python train.py --model="multi-label audio tagger" --time_shift_ms=100 --n_mels=80 --hop_length=160 --input="log_mel" --norm="batchnorm" --kernel_size=5 --widths=[256] --batch_size=256
Rows from block 2 of a small multi-label audio tagger, named by matrix and row number. Each number is 128 + 24 x the weight over its row's rms, rounded and kept within 0 to 255. All counts start at 0.
After each channel's rows are labels from the 100 clips, of 14848, where the channel reaches its highest value: "loudest" is the band of the loudest frequency at the time of the peak. Only what is clearly more common there than usual is listed. The data: short pieces for a synthesised band: melody, chords, bass and drums.
# c30: last pointwise conv (model.blocks.2.c3.0.weight, 256x256x1), inputs 0-127

c30.123 [145 125 158 155 129 155 105 121 151 127 127 130 103 124 162 105 112 133 143 119 129 162 169 152 129 163 135 121 135 150 145 123 111 144 104 140 144 130 128  93 131 130 137 108 113 151 101 131 127 100 153 152 169  88 131 148 161 136 161 112 103 156 126 126 115 132 127 146 140 152 135 136 120 100 149 141 146 136 159 103 105 130 113 124 107  90 141 115 102 128 106 117 128 127 135  79 147 136 108 133 107 120 111 144 118 148 102 108 130 128  94 151 149 125  84 114 127 130  83  94 116 112 132  89 142 146 102 121]
loudest: 250 to 500 Hz

c30.165 [152 128  86 104 189  99 138 133 128  83 125 117 122 158 113 162 110 126  99 165 145  89 158 154 187 108 131  88 157 115 120 156 131 125 168 128 157 122 151 133 138 137 150 101 106 132 125 119 131  99 128  93 169 124 170  92 112 151 168  60  75 107  73 137 165 114 139  75 160 108 130 131 161 126  99 162 106 106 136 105 112 135 131  94 119 140 134 119 149 120 102 140  97 109 128 115 114 151 132 126 154 121 136 114 129 126 130 119 128 104  92  96  98 136 135  79 148 101 149 155 128 134 153 123  98 108  99 151]
loudest: 500 to 1000 Hz

c30.190 [158  92 111 129 133  99 136 100 162  76 124 127 123 173 118 131  72 105 158 131 186 121 151 102 156  63 115 114  90 111 103 225 113  70 200  88 133 130 171 134 162  68  89 107  97 110 116 134 142 131 109 147  94 143 179 137 147 185 108 151 127 112  75 151 126 114 132 101 145 131  98 126 127 105 120 138 119 145 125 111  99 115 142 125 117 126 106 158 131  75 104 109 130 114  87 117  97 121 126 126 142 137 121 136 105  94 115 106 133 123  97 110  71 103 102 107 103 123 139 158 108 122 126 112 144 105 107 127]
loudest: 500 to 1000 Hz

c30.133 [142  83 109 116 137 130 155 142 121 118 132 130  80 115 126 125 140  99 102 158 119  89 152 139 124 117 146 130 140 146 115 129 127 130  93 158 126 148 115 106 123 159 141 123 119 149 151 120 126 133 136 126 114 114 136 118 134 122 127 147 139 117 100 132  93 142 104 120 123 124 106  82 105 137 105 100 144 135 129 150 116 131 110 121 132 147 129 102 130 127 148 168  78  91 142 196 107 186 111 127 153 100 117 137 137 155 150 139 131 131 120 135 153 120 139 145 154 140 158 177 102 143 156  90 124 129 138 152]
loudest: 500 to 1000 Hz

c30.228 [148 155 149 111 138 131 112 152 171 165 111 167 150  82 124 150 177 111 130 148 208 112 122 161 159 154 136 136  97 113  79 159  97 141 160  82 126 149 142 170 143 143 143 129 169 145 128 128  80 163 103 157 134 123  88 143 168 136 158 152 164 102 113 104 114 149 143 163 137 112 121 131 131 158 167 134  71 130 169  70 177  89 104 112 159 136 130 143 138 147 150 115 140 128 117 112  84 124 144 109 128 117 140 159 160 153 125 113 114 121 148 133 116 117 101 122 129 108 122 122 103 149 135 116 201 138  95 133]
loudest: 4000 to 8000 Hz

c30.100 [122  73 137 140 105 154  31 100  85 122 120  91 149 132 141  90  92 123 142 124 139 135 117 120 146 151 124 111 132 150 169 134 133 121 131  65 113 113 143  98 139 145  65 127 159 129  81 104 107 127 139  98 110 137 179 137 145 143 107 165 139  61 153 155  99 137 139 153 158 107 158  87 109 126 120  80 140 103 125 144 108 128 159 196 138 133 121  90 144 108 122 141 143 119 145  96 153 146 110 157 126  75 126 126 124 112 113 171  86 175 113 153 160  89 112 103 136 129  99 135 111 163 104 113 150 101  76 118]
loudest: 250 to 500 Hz

c30.84 [103  84 110 156 145  98 115 107  96 127  90  99 169  74 138 111 116  60  80 175 142 130 128 127 142 121 126 148 105 136 144 128 121 123  90 130 138 139 151 129 198  62 112 137 145 134  93 134 132 144 152  97 119  56 126 150 122 117  55 112 153 122 144 157 146 138 112 154 133 134 106 159  88 119  99 141 175  91 119 132  80 116 128 127 123 166 141 121 147  79 117 150 105 108  76 130 128 143 127 129 128 134 108 138 121 125 129  81 141 114 120 126 155 117 106 122 153 116 115 123 127 123 146 145 157 113 131 131]
loudest: 250 to 500 Hz

c30.118 [109  85  61 139 143 116 134 104 127 133  81 102 113 150 127 105 120  93 158 169 118 128 125  92 115 108 106 131 156  98 122 157 176 149 127 139 126 113 121 150 172 125  91 133 173  92 138 141 141  99 131 131  69 103 129 118 130 127  89 139  86 129 118  78 155 126 146 106 143 144 101 130 144 115  95 159 135 108 166 111  91 101 131 119 114 102 101 130 121 125  94 111 121 102 102 106 103 121 104 131 114 147 131 108 121 143 107 119 108 110 125 142 100 122 133  98 138 121 109 134 146 152 104 104  93  86 130  91]
loudest: 250 to 500 Hz

c30.10 [137 125 118 149 135 146 102 107  98  94  90 138 133 130 157 108 107  95  99 124 150 137 130 127 112 131 165 135  89 106 148  73 114 136  96  92 111 143 131 132 161 142 114 138 124 122  87 158 116 152 131 125 149 138 116 130 140 147 104 105 165  83 148  95 127 141 132 157 106 116 119 147 118 130 136 158 150 108 134  80  63 114  97 162 161 152 140 150 142 122  99 128 115 131 115 129 162 125 137 125 153 125 155 126 103 130 115 116 168 100 117 111 166 151  97 106 154 174 145  94 166 133 117 148 176 125 106 124]
loudest: 250 to 500 Hz

c30.173 [120 108 119 132 102  82 112 104 113 110 123 141  72 105 146 134 117 146 134 127 147 166  98 101 143 120 127 141  87 139 130 144 155  98 142 149  90 156  83 133 190 158 138 111 124  92 173 153 125 127 134 126 110 123 132 124 134 146 100 116 127 132 134  96 149 138 114 135 107  68 125 101 115 133  73 126 117  93 136 139 166 152 120 119  65 130 123 124 125 109 174 113 120 152 158 154 103 120 127 136 134 133 113 126 143 121 155 120  83 102 109 127 129 142 144 116 136  88 147 127 119 152 131 121 123 117 164  99]
loudest: 250 to 500 Hz

c30.12 [133 129 113 143  76 133  93 112 125  81 108 145 112 115 122  89 148 130 160 143 135 103  94 132 108 114 148 137 130 119 121 149 159 102 102 133 105 157 142 134 122 117 131 115 120 126 135 124 108 105 128 120 117 113 132 121 139 117 138 118 112 131 127  97 133 105  97 144 102  87 128 128 133 133 107 127 138 119 136 137 127 154 142 114 117 119 119 117 129  92 167 147 129 144 115 209  69 148 119 114 170 155 122 132 135 101 146  79 110  92 116 125 113 123 112 134 151 107 120 158 121 110 121 138 108 136 111 121]
loudest: 250 to 500 Hz

c30.137 [111  88 104 140 129 158 121 115 150 154  56 140 124 165 147  95 118  74 154 177 162 145 108  84 103  80 149 144 149 128 145 102 147 147  79 129  88 171  80  94 162 119 127 151 169 113 113 128 117 111 115 126 116 116 107 125 137 127 117 119 125 144 155  86 158 116 127 104 118 124  94 168 126 132 129 113 188 129 127 131 133 159 132 126 122 136 171 124 128 111  88 172 130 118 108 107 151 132 124 123 141 140 111 127  98  96 122  85 147 116 109 115 150 125 108  97 116 145 119 104 114 145 147 148 118 118 142 107]
loudest: 250 to 500 Hz

c30.180 [103 114  75 104 166 155 158 101  83  86 116 138 113 151 129 107 115  85 134 153 112 125 145 109 153 174 142 119 156  95 118 158  86 158 147  97 156 129 132 116 180 134 124 131  96  97  88 167 138 154 127 137 162  78 160  95 140 111  58  94  60 150 116  96 157 108 130  85 113 144  80 147 141 109  99 141 121  92 146 134 107 129 106 118 115 125 129 139 184 110 115 145 128 142  68 129 146 131 101 125  93 106  90 145 123 145 113  60 185  90 137 130 136 123  51 101  91 153 138  93 133 106 144 146 144  70 141 114]
loudest: 500 to 1000 Hz

c30.57 [ 89 114  87  97 181  94 142 112 123 121 116  75 116 107 112 148 111 115 122 117 104 116 117 119 204 129 161 107 145  94 134 154 147 120 144 140 125 102 151 144 193 141  75 126 130 129 108 171 185 137 119 137 102  73 167 138 143  89  88  88  96 157  91 115 104 141 131 133 172 133 125 143 136 138 113 101 151 132 139 128  67  64 133 148 140 133 158 121 139 123  80 129 120 129 126 124 131 166 124 119 110 126 129 147 133 135 101 112 121 116 137 138 116 124 112 160 116 161 142  66 118 104 128 108  97 123 116  72]
loudest: 250 to 500 Hz

c30.69 [119 156  93 105 133 143  79 125 114  99  88 123 132 167 123 130  97  98 126 134 132 176 151  60 113 152 146 105 117 129 143 118 126 144  99 117 137 115 129 127 149 111 131 128  84 146  96 142 128 129  65  88 170 107 134 117 119 145  74  97 114 109 119 114 132 125 130 133 134  96 112 148 150 131 118 144 110 132 105 114 113 169 101 110 128 154  90 103 155 116 115 127 145 142 153 171 144 124 132 131 140 147 147 105 130 132 144 167 145 113 139 139 115 161  74 125 135 134 132 126 139 135 136 169 153 134 127 111]
loudest: 250 to 500 Hz

c30.66 [147 116  88 127 156 135  84 120 116  90 113 112 113 131 137 119 114  68  89 141 129  88 162 123 146 146 129  87 123 112 142 135 156 142 114 118 131  96 155 102 138 150  82  88 125 155 108 145 131 134 144  96 147 108 143 107 122  73 142  87 116 101  71 137 118 111 109 172 109 103 104 129  94  87 131 142 132 140 147 132  84 120 146 137 131 102 144  93 111 117 156 143 124 127 130  97 142  89 125 128 129 110 149 108  81 144 131  74 127 127 157 142 142  98  98 107 114 142 149 143 122 139 136 112 184 189 134 138]
loudest: 500 to 1000 Hz

c30.243 [102 107 150  89  98 126 151 137 167 101 169  75 112 130 121 146 120 125  85  79 102  75 138 179 121 116 111 145 130 153 123 131 140 137 131 180 175  93 127 152 113 137 107 148 127 138 152 122 132  96 155 171  69 137 143 132 104  98 151 145 118 147 117 108 111 148 144  99 151 135 142 115 134 124  77 122 158 135 122 155  59 165 139 122 130 179 168 124 179 141 105 116 106 143 138 136 137 147 123 139 154 125 125 109 128 104 117 113 153 129 142 127 121  87 172 159 137 138  81 119 116 107 112 173 144 145 106 143]
loudest: 4000 to 8000 Hz

c30.174 [110 123 127 178 117 159 107 137 104  73 176  91 136 110 183  83 127 118  94 110 107 109  88 131 117 131 159 129 134 103 176 146 148 134 117 103 141 177 115 158 156  98  73 135 138 127 119 162 162 152 163 114  84 131 111 137 128 130  82 142 110 139 148 119 136 131 125 152 111 143 105 111 127 143 120  92 143 115 138 136  76 105 146 125 107 153 118 100  92 131 118 112 144  95 119 141 128 148 106 119 139 128 150 134 155 100 135 100 102  75 141 137 128 109 112 143 176 143 137 135 140 127 102 106  86 130 130 109]
loudest: 250 to 500 Hz

c30.245 [106 115 129 128 102  86 105 160 119 144 153 134 165 132 138 121 114 131 140 113 109 126 132 149  94 130 121  82 126 113 154 115 158  76 151 103 120 139 135 102 138 117  91 124 115 124 104 126 114 141 142  91 141 119 128 103 109 113 150 177 131  74 152 120 141  96 119 111 126 125 176 105  86 105 100 121 108 120 112 129 118 114 158 115 110 118 142 138 127 141 125 135 142 128 147 171 110 120  90 142 138 104 105 123 135  76 130 142  82  86 151 142 165  95 109 163 105  91 114 145 134  80 122 117 119 143 158  93]
loudest: 250 to 500 Hz

c30.46 [104 132  79 173 155  81 162 122 145 157 127 134 108 116 121 145 136 159  88 148 126 102 118  92 109 105 117 113 178 123 122 152 157 127 123 153 121  86 111 115 152 177 128 121 183 108 160 101 137 104 140  85 111  92 127 147 109 115 117 145 116 118 124 148 117 175 144 101 145 122 166  97 103 144 120 102 109 130  98 124  95 115 139 148 127 149 108 148 142 134 109 114 125  98 121  68 139 127 107 122 103 125 145 116 126 101 120 139 135 149 152 151  96 131 114  95 127 134  77  62 113 122  58 106 147 127  84 121]
loudest: 500 to 1000 Hz